A small model that answers yes/no questions on an image's attributes, trained from scratch.
Training: soap at rate 0.0021, 8000 steps.
Rows from block 5 of the image encoder of a small model that answers yes/no questions on an image's attributes, named by matrix and row number. Rows with one number belong to one channel. Each number is 500 + 40 x the weight over its row's rms, rounded and kept within 0 to 999. All counts start at 0. Numbers have three digits each. After the name is the row's rms in percent of the matrix's.
After each channel's rows are labels from the 100 images, of 14848, where the channel reaches its highest value: "strongest on" is what is common among them. Only what is clearly more common there than usual is listed. The data: rendered roads seen from a driver's seat, with toy cars, trees and houses. In brackets: how many of the 100.
# convs0: expand pointwise conv (encoder.blocks.5.convs.0.weight, 640x160x1x1), inputs 80-159
# convs2: project pointwise conv (encoder.blocks.5.convs.2.weight, 160x640x1x1, transposed), outputs 80-159

convs0.470 094:434445492458545580526499481491478456496524546562488506502470505481451466506468507428527522478557469485473543441499385542478520492550488524500440508543519479493467635485539466507413523555508500522492428494527485477539452510469556498550450469
convs2.470 100:494525457543461495537515518490525504472502505520553455473505436529574500486455478449502483468457536472458467480527519474513569510450573494455497433511492487463483515602472561490508446505503484503494465453571506449454500496468498430444540454
strongest on: lamp (85)

convs0.386 098:450500416469459501500568471506543515503537508531520456433473530495450544489478514427458452441502551508509497545495529517572515446518434538560489552482504502525450555555390537493504538522556425505496442462423432538554519461497486556497514506
convs2.386 103:552464461500473498448564475479536551512495506522559501539468482471494501496520410424508570470558577532515492442445497526538457500472453479467533553521491501481552427468509502554497507497513531497548489516525508466427409511510507435488552477
strongest on: dog (89)

convs0.209 097:533545524467551559476463531456485556481580448517460469441441524489610460468512532541505462527481501552499519485557537495453497594455543508491477424491526487495474445561461560535483489493496461526497487500552541528477523590483531480557494563
convs2.209 090:432518521487508493515548491496582441449508536506477499536595546495521490451451516533506468474519493503488469504555469489465496502534486518500490545505494547413476510514429437476485460463601499534521415429423424494506469487511435459495465477
strongest on: vehicles: zero (34)

convs0.305 103:430486543490403461588537506537513526499442521482430488460510457554503561483495521523478469503552581429483511538510457487436531522459529497453563449520497510559497486437516490536469553458492446523497474500488485450527519541484489536524482440
convs2.305 091:511480541394495612495444569527471535506561520508529581491507507493608524478495522544554514426516452491462498507551534463452488514563595503456490491556491489497472454599531478621489467498455445453470528444483497498533551533507496500436463500
strongest on: snowy verge (68)

convs0.82 097:488473612472539491521532426439499557478528450454519482454470505509534492455529516517552486478534497509562501529525514541445530520501459477579467487542553523491524513514457462512464462521516538562444497535434456472453536488497536544440521484
convs2.82 097:433423524474553511533503471516503544467411497505439500510467474542515481450498491495445448544416487516504524556508452416476513509476551484446473542520447515557518520493565428470467547414459485459537555491586477481517497499507423503509552453
strongest on: snowy verge (61)

convs0.431 094:445476468412504547500479593482450492408522489534477444527510541563495453489553467525452555474511500502468476489434532474533501483447563485456507519479549526544503509496503460511481535456514616542467533487426476530481547521528513530434415451
convs2.431 084:509555544518476465525539511527504443541561511524565471478605594437508530508562518556528495527571489506517533501466549547485432540447460450508585512547554581400493508487503496548514456497532478531480431500499411576551483543554548503497452545
strongest on: dusk (87); lamp (62)

convs0.476 097:462497569551568384555512438486469466503517508459487517509453471505432487580473499524553473429557514511508482486546423489512511506493517511478450487518550488543512454600472546553465509511489468462487482498521479498497481512511472598536461531
convs2.476 098:507496480503420494466529482532510528533454475538517533547602493459530453524506552461470478545479501563481511492484433473560502492443504508532509585507440530477560457479481501474553412525514532559501505545507514501468520493566551457544484429
strongest on: lamp (87)

convs0.540 098:523606475622516506528515519468522516502537544549488497560503563477445577482488508508535507566520453511444491458493551453456491531420511494517504468508506479532526441470446505452437419562474515498485430589517518554578557480495543480530487465
convs2.540 104:482523507512526467428474440552568514484516483509510505517521477498517495529525469459522472544587465448503527547501496539473514520499493484495580375526486554499531525490518558480514513533581512539579476459495493580528462462490497473588544517
strongest on: dashed white line (97)

convs0.398 109:527458494519468540584579529479485490510453523532454517588511462525524483470554417520512554541454450446494448489518541464492607487451515461622459478485463445516461486535514512443473529523523463494475507508499502464501488516555504463453469529
convs2.398 098:521568479454458515490529476447524451498515554523532514495548539562549491477567543488496568504548496511498522434497613490478482522484523501421516498506494506554610478502541448535431442534459503459532430439527451516536495472522490429501474509
strongest on: dashed white line (55)

convs0.631 102:471442444533488500493500466515540467535496527501472467457475459481473466526544480475554508468458519454499495492476450474504495513456488535464438501558516471495549578505492567556562492564467485550468552496483580513491473504527457523471451528
convs2.631 100:512480484456496496475469396512567542451528445510590564517476514564461492515542487490484479531481486531518547431587527581505450477497531465542550524458477454514455459505590550456472495445420475532506455405490481494565541523501448489545511553
strongest on: snowy verge (99); straight (73)

convs0.541 103:447429455511470571467528561489518532477503476453468513542481472498616435528474588521580544484513557508496465522397529533570479525497492559454489531449478508497516464539480542540519478456539524546568514504455436529508508490559560488467591454
convs2.541 102:469504515535529526482465544511546460514517478465514455492445465560521542424490536527454511495512495512451472530495473475400463569475477455568512524558495439481530487473492450455459427484464507462447464519533526553507534472482500539557437450
strongest on: dusk (79)

convs0.601 102:470513493493531415470523566452513447451504508508533478470527468537514481500409463447480467511514552466518487559498501547536550516459565476462503533496499499463526462506483456523538427465499508518536455528505520498414486544558511510456467459
convs2.601 106:524534546530503454541542477582454510538491522504495466433514539488480579474551531580548553443487583496468534550479497507522523553413508472430539560516522492466504447464470540519550507450445468429549472538406459482533437562459474530502508456
strongest on: double yellow line (92)

convs0.19 101:479517585446530573553558438461471487516572511488472500553494568514568471503499520572548509565484531537528487539481509497423456531474500428490441468500506535432457472511619514459540464527480503503484565548498450541523495568502484517547503514
convs2.19 101:512500428451586493515448493479523493473470483577462520528514534537475540488511537525504520641520461449523470575438509475482461473518473507500405535499499529460496481551510456539519547483485563432480472473551501465532491547500491458478493525
strongest on: vehicles: zero (51)

convs0.551 099:418529531467528453582461466512500505536463518388536441516455546550539517514426506534539567556518487523470478461491492520519510567501493486465514463491483513498500510437521568498497459519500547499512596503501541493523448556528518511579481450
convs2.551 098:470466481476520490528455462482565448573519534545512520472463512479476529470472455463417494546478505473516489478469490498511541452518580520493442476556436503491572564538574459505461487477538512519563502452447567516522520446557534520449509469
strongest on: bends right (78); snowy verge (66)

convs0.329 101:512487541502438463560467504503484572525548556514562510451525510474481498500416508578486514539451438467484504496473504574501552498456516486529506505484449471486481486556506478493570513487487535493511469489487489597489394544555441495485504480
convs2.329 096:532532517463427481492521532490447545487540488471519536497502531454469498530482518491540508432550447519397481525518505535458575494565497454477505483572514432509446475471514491448518566462465458460478561422537515517583529469508516486489489516
strongest on: straight (69)

convs0.94 098:477518465475472464536460522528528556515544495463460452535577604489552446524472480500490463565504569503538491522506539500518546479492536425533435443503531499510477444487545521510408500520573502504601537460483542440527521467521505425564447530
convs2.94 102:519497472443548467544442478519463503524478548442422497531474564522484515530496471535449467450503497418484566561468561574461594435567518561443485419515465507527442547479504509472562522485531549525461496568506490552479530496536504543409508476
strongest on: solid white line (51); vehicles: zero (36)

convs0.357 103:506443473497498527475481461452552428467495520512490482564506463546534500533447485494607437507474550517477473441528439547555518523496497509507490438495501502493455527450469615515478459537445465471463505523513449467447472490482431491493457502
convs2.357 097:506505467449473477476525418478578473497509498487513542529536490484503511494510462449509504462520433573465548514440446479476544488446515480497430523557491491490522535573577504535590401582489558521515455559502576413496528453501481575496548470
strongest on: snowy verge (88); straight (72)

convs0.539 104:508436492515509482552591463494461460500425541533526444529457459491536523431556523481507546443426465492472501528449478517520559541517437473478471493527502505452552536489488481505473511515515485514461488502453516437485407536520497518474488534
convs2.539 103:507493556527477524440545480478535509517521501461557507470514495509482458462613567511499551484538465547569541469580506508540466512464505470518622473490470517531517470549507561544464499483465447523487520525439476518490469509527502541438393548
strongest on: truck (87); bends right (71)

convs0.253 104:439547526446445471469563444448589482580392406479545528513500528476461480472523453524503474568439492577502475448525473525484540481544484492436548473502539478518517487548498447505454514500463475468450529506516501523477487510434555540510526495
convs2.253 107:485489504434560482496541446516562518536524428463472470468529458497470495503451437519518504479485490456510475473414453534591479564535522452536451508561469484506496486533535476413502475516544451508518455566512544469490481469539550517445459421
strongest on: truck (83); vehicles: two (72); straight (70)

convs0.185 101:497566429526464566507427543459479405473499518589558454514430435613461503493478540522557471537478498484539551385502486486441433431452523529488468500546496472510509527588426541506560427507481489502513482482477462494468528504566512463529492534
convs2.185 101:499489458479529547487555471459513441471528508456488465527482454507472483554557435499508502492529484581438535526490510573451484490517548465561522487493552468504507543476537547436552525469531477516547490583486454483477551541535488528530519438
strongest on: pine (66)

convs0.97 096:502530523465505468582530469498529448466507499572559452514475490492511553436473541481468461493462474524557545497545590512476490588500508473482500472515585449507499461440538435429545502521546499507477486521416484498478485487491537488518495498
convs2.97 096:547502522507493518535445576531565419527515494428466518496517445526482466521492457513502482458508504524562518512460529531430524479528584550476484483468495443517533415523574556464503443472489566505442446554523501437475542472450477544441444516
strongest on: barrel (100)

convs0.621 109:498475458533479485505479493568554512501476494605425449500577470518446494489426467521476411447479565573485500492517498529481476524523474531476478492524542545389532566507523498508525419519504500504457517498560513561537477466535494563489498491
convs2.621 105:539538460594485475474431469464460460501572529526523558495481471503488442514467434487474499529557488489584499488473505410592468464521580519482484480522492536482572502465548483510464434507507500462551512479484519564561468536527438422457456523
strongest on: dashed white line (99)

convs0.337 096:492522479443519495511592490538514447512434479472542497493458519498398547553504499462538534500478505511441519467534574483512539482501453534416534450436454460491522545485549540557548516520494468559478440492462504424467468480407565556576531518
convs2.337 100:536598493494584509503442478465422526564462473491494502471481545478497508506464455550483450544416567545550476429493483537479540500544532470540458480486495494437489506493481474563459499508479564559505538522505535545515513523497527478495429476
strongest on: dashed white line (97)

convs0.384 106:453493527538531535598492553540579568597511530562479567532514488459535539459526431541505523498489522407567514449495438538492511581496475490545555530471479419448456481507466524463493539552531467477472482506466485462502442523446534507493541520
convs2.384 109:496491594499461467490530498520494507575504543572455499484508463484495482528558500590612537479493480488519551482460509515486534501568518527551452477493513460523483446452516425551438495508592541505468433470511427553463484474501482530498586458
strongest on: double yellow line (58)

convs0.194 099:509481483536545476478537487515510552509456480573434495563537504558551485519436476503435543397498460524487556512493501562498477533467454423465527546488459464591482499482475543489491435505505494512483505533487470550478524511504522435446505452
convs2.194 097:514481518519452555466491531467488454493507525552470474470486452534483525486501485453514485523571407492513513555449507441450531527430532475543494533499483600468578453493545469511532560486473479394512504486538479530611469509491529499499471567
strongest on: double yellow line (91); straight (64)

convs0.517 098:539513456510452487531464473487525509429538466522440499461506530469519475501478467523565468443479484493509533420465509486486458447455513499449467451523496417519524532517504557464515546497531431457464510573459532416510491504474542498520545496
convs2.517 097:498533488522495490452543468492543507515483440503525504532539535503566513487477433545489478515536480463415444549482487479455473580513485543474583520534521524481529473507510515481533434557513508473490526444507442469453472512536455371480447553
strongest on: pine (97); straight (69)

convs0.487 098:470510482447475457449490457500545474511500522512493493464495415523475462475430569556484492437481457551523441484468488570435513484479581409507604594518490469488440494503511549503495534492498498448464431579460418534530499547504488501546543443
convs2.487 095:504600529467468423458452552462493527461485438532519549503463473434520506529480539547512495512462480504533454526498455460608484466398476508511506442531443522496491474470507564487531500552500552502519454570437580422554522498492516468419551499
strongest on: pine (100)

convs0.239 101:495550458440516463505444528471496459546509440486494523459461558587458494468473431449568509557498457533509466522569541469460458447474497546461528476516512533514493545448491598532492453502485538524509534514477505548489522577403455495404526489
convs2.239 096:431475448507526460531510507513448574488476423507448598488520508476472445513535489553469493508479509515458515530480501536474543480433507575449537444515445417538542531503537551509537555438561531540487543517481537477439520490437480459432492451
strongest on: car (100)

convs0.462 101:505553459430565450520456506478468442494502494536454516511478526499501484429514437479483557479523416434541540467484492537510466507492584424501531532555496509554453483384539493538414454521560537519527511523530537526497536463492514437544473560
convs2.462 092:516491539517470414532518582513491515559474448453578494460445520491428505545523507487470476460531468470462512505512522530555402539514510481574502500544607500403539506468502524503602513448449521536546502502485526555522455550568500521506500506
strongest on: straight (61)

convs0.55 094:550465520550504503486505477506526495528498553474473464458486595454504481550481477478506461483506464511461437547478553481418476504539509509380535488561446514479538571507451491536503469504536458528506479544408547528456501552475534461511503447
convs2.55 097:509540545512470476556480475496456449529527550492495409508503441482576532524511551494491509543491533570545519452429450498490518542455520483501518536513464517489430464476538564464410472557428506516544510485469587470520517504499548540462508477
strongest on: dusk (69)

convs0.375 104:548509493486580500555489559527481540474533487503518506517521464383510464523564427449488499463514453534497467520457522497550495503555410530491482442431453487506527579472505486501434511523459445478503483507506488504488439473516410531551524492
convs2.375 101:507503463537453537421542535537496499482541472528514452486474462491590580464471440521471524484462508503541561536509504519461503491508517549531485498497506479463468490552445512509408490496470510537483456426578520485492516518421495495482610463
strongest on: pine (77)

convs0.12 103:447501533517494491572529495504535503539464432475483542412512442478400494555496486487558559503480537520511471521538508490482549502486527524495502487587546525500483522536528491600482465500455588499494532478531485456478541441591480549506458524
convs2.12 091:473586461527590486521498518544539496404424507453472507480493580501524447518552476443505473476494498475542490478587501461500486482523533435449510432465495450563543513556500526535522500503464484464459528502554427412457427513568484480572486524
strongest on: barrel (90)

convs0.513 096:486507560560522530524532481466540464481526466515510454455487486534487546491545474509443554461473513451521470498512467446525442523536474507513604589445482462509449506468480512442498492494530504472515440464488539515544496459502498471485498500
convs2.513 109:457462491500537511517483497561462561505504461441480498535541438519533541532500472440471511420484514537507534482436445487515534539474447449611542524552501502547445411527454466459498484502487502518569543527588538561476503454551509503477565477
strongest on: truck (87)

convs0.611 104:505578470540412517496493441522450533539462463418464441475515523472558494455456466474527510553475547574478457519552433510492448444553533520444448521523473431545552535468583499487485438362490511607487490471509520500528550511488547533552506490
convs2.611 099:539523532576549496508527490497461473568437417494446527451421553480508487546522469567485509577432565542443534461488491442502483557468503492459520460532548478521495487450497426460463545518562524523545506545478552460467493476443545537503515490
strongest on: car (90); bends left (86)

convs0.3 103:517528524494454501488457509527524474506477470524491516470510519482491565464451469516454472521498494527475459543508588447486469511442476471442565535472519495479507528513555525476524487463529553503462551495523531560459567472628526508517508585
convs2.3 095:492456475492498441509472493462522459479548520462544531481576513536533564456447477466456549465517472520461454464525497469512507449583482536528527500487507489511530515564474530515413550455485425438530488442510506465477526472473503434469429458
strongest on: straight (96)

convs0.227 096:503581532543502509541552528523494577530475508442520480440495546431495466400503526512486480501463524548462453511520473474495457466455500494395470514556465543524482546441554528474557502407487521539461448591469527519500539472450496495535476423
convs2.227 095:492511519506457450492588483429513492585539520547498502463408523513514490499501506480478514518527510534487478442535507458486494472480478561421446478460543496468472477430502466514463544497536509473572460493503550489496483511494514582499548487
strongest on: bends left (87)

convs0.251 099:534484526506542479499501457514456545506522531446546454496489487483529432525487423406476507466518546490519569522540587499472449485502475459471474505474493579505488493560498528488501474467459464536428432464548491493455437509526574522438493512
convs2.251 094:494489537494462545507542455488530468460462532459438515568466479494569472443541465529491551510543462508563480403461483561532504487524499558549522520508479457525580465516508485419491496464474427481414439474461498520510467490557597487490522485
strongest on: tree (100)

convs0.131 097:581543522486446434441514479555501523382596569461517475502494452468457532542482563481453451476520477536495508555500554495516558442485472465489589471488523500582478476460515491550532545421477534442456516507441526505502469560521511497450544464
convs2.131 103:490475574484493410485483474532506456523513507443473458533538472516541453497512510538505476496547567542486475450579515525646489432550522471497504494459448485540496444422541469477474492476560567509515461520509545461469485427447483564548511499
strongest on: double yellow line (91)

convs0.275 104:514476496583511492435471535536438480516410608436571500471479543511544560519461524476490466569473520435532557507526430501457480530473515517514513526433504435495543430573451500471465542552466552448442447405447509500498519523563536477494474470
convs2.275 092:490485546532473494495491483559546527441431527507497437531494439442465474486501501486491469501426481533520516556513498498460426506512480484533455517470488561528546480579452513507548494582589556408446458476483470541503492484459513478445512491
strongest on: dusk (100)

convs0.211 101:467466497470492386442518571451581520580549470538600505519500454430506598446497527473487442547532507472429438454515549457470519606465491455523493519505488483500495545518457488556477480525557520539491502551514441513480448515491429536481431489
convs2.211 097:494492495436506499456491431482478487468470523510479553533527520498566529479489474492479445553445481501480494543465521478558499575503580503419484483547504434503510536499484509539452516416497485410450508595513564498499489445498479483485517508
strongest on: bends right (70); sandy verge (62)

convs0.53 100:496459488491490548521543449405440469517501609582443529451482540545480537549494502497499510529482569535462508455468527543454502580528460524539443547537503431467504452488414447504513568444456471567567435521517455466521502493482510541535453484
convs2.53 097:407456546552570432535404477537473443459559486542496492499511554439488563528461503552540542474537536553470534490532540533482461491536525422469487532519503549457496458562588559495464459507540544473541540544511545403497541508491519483450500540
strongest on: lamp (90)

convs0.161 096:563495587484530506527524479574481509461511488512503511475538473495536468526459581544459500519505493536529398534398497513469463589508499418560503509483508499524499532477524512468560524492471495485412453537501496562494454457463472524417546530
convs2.161 086:469513515486527487520498476493446538481509528511488551502534554469489486539517515491464525544455545520488433503457444545507470586573470467455535472552519506508468492471436492489480560531473510498577457523502474495590539500522559548540514470
strongest on: house (83)

convs0.549 109:507494505595480442520581472574512482590511501502422543576527505483438537510483530532466525525488485517464563536468456471440434488543439599475516550537517485529459477533525536463527463500489557461516518464451517530477451461547497502538523485
convs2.549 100:469466494459493478513488456444515545515497469551432544604483434445452520470503532549424525548506557435499501518438484466492485514536544507513523537613565477494531470499584474513524460506494532510547547454502562503492562541486524492514538461
strongest on: straight (88)

convs0.30 099:475535512490502533468479567506426460517427549532563524422509542523535526526565548529507500518572446466478543489484460511516507537517530497536476429464484482547478545552550501469449450475511516465515475451475545531447527492503521498543478497
convs2.30 098:490499559574572517425497504494541549510536449555550508514456478497485432520474526515466517473530401457538510481443512531455444453531495499464447445423518587525548464558478501466498468513541497512529456533511481426452559456536498503531467480
strongest on: snowy verge (61)

convs0.230 106:520508549449462606481556461473520516485498522385544507398540533536523481488522462452475469435469502458513456526492485562448496528529474486444529407466524456517478517515527514490481452477504476417486531503515442443427498583437452486508530478
convs2.230 107:448487514476402551478535496509495467505528487505491513528473496496548538502517452470455468500541526525463475537497482514499551422459445470493454460466437459415406410429486498472524447541516417461493494495532462508504496489509549486451530512
strongest on: pine (67)

convs0.81 102:475490586550461476555447438566464557460441491588573491481462450549492566489518567592464558491524513459453505499520556513485476520490530505540495531474551466529517497477520503509539484468564562580518506433397451563558422485465543555477447512
convs2.81 094:434565484456496542450446450548431487526515464483537527512581452538482489511521565487518514480522505555469556508532494521530460499493505480564525549503492522484496426423428571508467463503459545526500436523518495495497533479506529487454548487
strongest on: house (62)

convs0.88 098:459547546590513517557529490509451578501419534506507513524549496509569429462476523564445594525563481565504538506477486516453480557569499493517519458514489505487536461525474463504547489528490489521594457563482538546476495537484532460419530464
convs2.88 103:478447493487493502531500473581496571502531487475502521526543548500503522475512477491528505573495568544505460483432489500507558418526451560477535510418499460486492470453479472503496447479561558463501462473534475587504475538475484497537504409
strongest on: double yellow line (100); bends right (65)

convs0.492 099:432530514486438491496462428431516502464437521512477526505483471522482470474562444541559457461497502489509532501573473588473522478441518489484557460531529512521524550523525523462490510516556454511465481498534500396479534535519481555470499461
convs2.492 097:457499583461453562489482531418508565523458465535500636505508467550526512474527506535546493437504475498531570406472508529517499466432522516505478566530452495508490501528544477496488469454467486474508491523550460474507523458492462564498552574
strongest on: snowy verge (100)

convs0.262 102:481434476541500540534516458536558479488480499500453522547474498576482471522522499498541407473437471518569402506564548540468485487459502514491546512508473514469464435507482488565411501502536436499469529469559531504405582527490520503469529542
convs2.262 103:492538499502523550472439464465437521582479459453540435538494538558492493503537519492496514488499450537540644493514489505481481509483480494459486530512461456553472506452441461437554432574499446499517472428507458511565555457519529561515489527
strongest on: vehicles: zero (32)

convs0.189 103:465495517521510454565504567574451486471450518444543464507520489515541533480509516552510447492492506493505512495440521568518482510497489529454452520533526465522457551501481538458473514531555505537555461499451513477516514455481556437449469438
convs2.189 106:491543480564543503499498488399534454448517506493521492413457509496484562497485431520483490496482488523481457481506546503458484557557536437546534490440509551473564545564460510495562526534568461447446479503583460490443540470431530526481494552
strongest on: dusk (100)

convs0.147 108:561507493450557470521555520545467456509518463481543499497517508538462463497451475535545493416472482473473504468517529488473543487492465543387509500506489457488541455455440536551518458616472478509565518501549501435482461428475556534519504473
convs2.147 091:501533521483430563463586469511517481466567416533549482482518468498447537523593518464571518481553452530549519501549472525509551506472466517479500446494561566475484444463576592478512497526492480509492449463425480475516534475505543485500521516
strongest on: solid white line (100)

convs0.538 096:507540482514495485531526544501515410502515485537529498527512491423434504519441528497542512414550472520491489452452478500495466423457473524484433488583521472528535504549523494530534397449527481536475424495448479528493519513454471420509503494
convs2.538 096:493468496500512499543468481532513528537488419484500547514476496529533531474560512516519458520481526523464463533481500439486513478513421528479480422555462489470486507476440484453527515539582496454570492483577493511472499549500575424578551480
strongest on: lamp (79)

convs0.529 101:490527455491549450551537538510547528394506465511466608549467487515498487498543466502579539526531490504473560499520512445533530531467456443466483531466545384498445485523502486572532489518473469464528483524513448504503472405476458484556460498
convs2.529 102:516506460513501470529511521481553505516474543429454473540497508556489511451501492569499458461438560463539450477481513477615464577500568459515554559509524474485552412455511563459536525463504524463524532432526539513498473476516556522492539417
strongest on: solid white line (68)

convs0.62 101:533448542503511496496484502467528480547508497554575460462511486531432524442532463500437548529549523578455542556517444541465544528494430551507464456523491521479470473445542518510520460510497427534507429488512518463515532427483477519494489527
convs2.62 102:451580498448592519477512463501450527518506458476435539496482580573549490510446522503474442476560446501456529445530477508525541495469453545505425483520520504483491516513496410441503527535544563488459524500525519411460519495475452488418507450
strongest on: bends left (78)

convs0.620 095:516433512520509504474538515495473541520479451495464511495535523442498506493548585541540427470516534531505559476496487571524547484506486490564506452438443513508512476472450508470516455531493529528456477481492434524488506525542457529461499557
convs2.620 079:509453454405473541485470538528450535497479460485481472564528512476453521507538414469506563519462558560536558572478482523507525502524554444497497596501487513443562463497486437489501531499478485558536564500405516484479516545509501479409518507
strongest on: dog (87)

convs0.199 100:442492523474498491477431564526533436542458505487566456519429537556451524499548460501505528495467478471573558546469565507499533526382503451465556458518597485478465509420483485482524459516506509431429495508467531541548512500541504508508504515
convs2.199 103:407467509500466508568541537455501536521524508504432507512505479454496469548469470468560512501527549522523550486454499480500475428503479558419564506472443475520516471564548504504527555471488499544465566525519500498467539518359497460482573466
strongest on: tree (85)

convs0.49 098:499522523549493535508562452494472458469493511599445470480439492481456488501483532474467512506466457422479466449508493541499574555503477486492495514520480511465456500505448573475560569536505503531464572543469582559566457544472478548559473510
convs2.49 107:504553536476536498526590524499491594463534473549430494437444505520541490617406456497485429422481519506421495517502499540474583459415541518544508467436487523458535492499474449497530544488527509502542541477527501546497485493482513517512462494
strongest on: bends right (67)

convs0.361 099:567418443535517529504504513560519562473511530519496423506418538488552552444529533462473506406477532466473439467462496566538541476529484532506504490517478493611522462490491541495559483478446516555530472476521436485476566525483508466495522457
convs2.361 107:491534570575535507459486487423519482518489451489504560489556473469440464495451517558521421526476499432490468488470500506421433502447493448485465473453534423503432454492483523518479521473484441435496476541494539426492514550542488510446479548
strongest on: dog (83)

convs0.170 099:539473468530454417504481484458512486518458545561469423520464506503473587470470506486386545521526477534552479487494503506480478485492504457465514459489549490551504577456472595495526477612571542492537455580515467518545594502469466540522555509
convs2.170 105:491488495544488526494525436520462520501468461447521537523414517487436492516493479525523429515552508496511505484497498528420472487541481513485573453471467461521529496501512485503560521510497520607520536379506488479527478575461496470476551414
strongest on: car (85); vehicles: two (68)

convs0.10 094:485464467456550449489502474541535464526559529452486512468460521465458517483496493458511468532526535442530569515486513482603504556479488403478485505424480519480495542470475446457415453506571489520550508478498455537481385521534470515434562501
convs2.10 107:518454489450480515528454445492530461528537519527476499569437480544470532512494505565548525426515549423508536519597489482527528527529523505575481494440441505486479554492490518464453560475568498477528547418527487489475472436473469451475535556
strongest on: house (96)

convs0.445 104:534523529416524496529459445503562519496610490497435561543521484584493512528455519421539520370495498455488496465504505511536485551444556484537457494491489512536490486448528432431480540537511495429544481495473568457457525442465547437490512495
convs2.445 102:480534488524547582484417488497502482460399602553446497515465463478501552503487504508540488508482504518523420582496512501455455505490540455504536530531513466540471483609555501469455585468483518461492562526485514469475565499504470470434480499
strongest on: bends right (61); vehicles: zero (34)

convs0.248 103:534500555551566490493511580453496484505529506480468487578496551504512546572546444485472455545483483488444475466492548492561515536432542568489539465508496497478505504504464471524487553522520451500501535516550599527481472502530544480426484495
convs2.248 116:544434536487532549528534523475455502515534552534504508490524472447508491510502504425498513516560563487580494449488519539508574526530499505523511512534492501496521569597587566507446448514476472475505501558451560471569513451494485517467442489
strongest on: lamp (99)

convs0.98 101:500452477482546510499462487442423550468434527543504544484510518493549476536462465485522515569476422466538526502501473481542453424539558474586533470486479580483526594524539561498477525548534475546533473504540567557485449505504511462449528459
convs2.98 109:485500499467439470529530483541537481518466451509520505441402501533521441468593481492533537474478487511517461455462447497522491525517612546491426497492484469463416501452524451531499478523440427445540494437518513485535473523444485459404525416
strongest on: truck (93)

convs0.29 093:478510549433542582558445530574465442512469493558505479486473543517437505506455555489532475456542495475498445464497486567470509487438503524458480518565562496546513520510544491473527473463498505567465397485488441541438514493436514484560520548
convs2.29 090:473478488543527471585487460477465468553491489509504511450541520453488540483528559534543467553511531503445477494545472446471553524490418546461488448520487512476502514472518436472546446539546467483528479490566550473463468554503550425516542504
strongest on: lamp (100)

convs0.346 093:510542523468575496559513514542509482488506564504507471506527538489391440509551506492556499442461529489483507436524514526454460451553463534467435520508497518477509450441544510472516538518533483515526434508452538435543543507526569448534445510
convs2.346 100:435535520474411567497484453501536482494475484501514453567471512520540475528503526478586432473575463536569564467538433442540580496477473486500538561475544425523535488531487512544521476573476471484456493530500473407514538434531514497492535493
strongest on: solid white line (100); vehicles: zero (34)

convs0.203 101:536509519505519480450535496463473592549529514480539461554529532485469476475467589538423507552517522469449500486542535473442496472452443468486511515555441571487459485445484517446540515505475482512524456456559478536535565506496465471473456472
convs2.203 105:511506562501525516468559549540461452475482527569519522474472480536516445449432513513479538493478438440530508479545510540540451552556488473520498515519556535492494514509535467554554526516507427537533573534555579523500515521475499515476454513
strongest on: truck (86)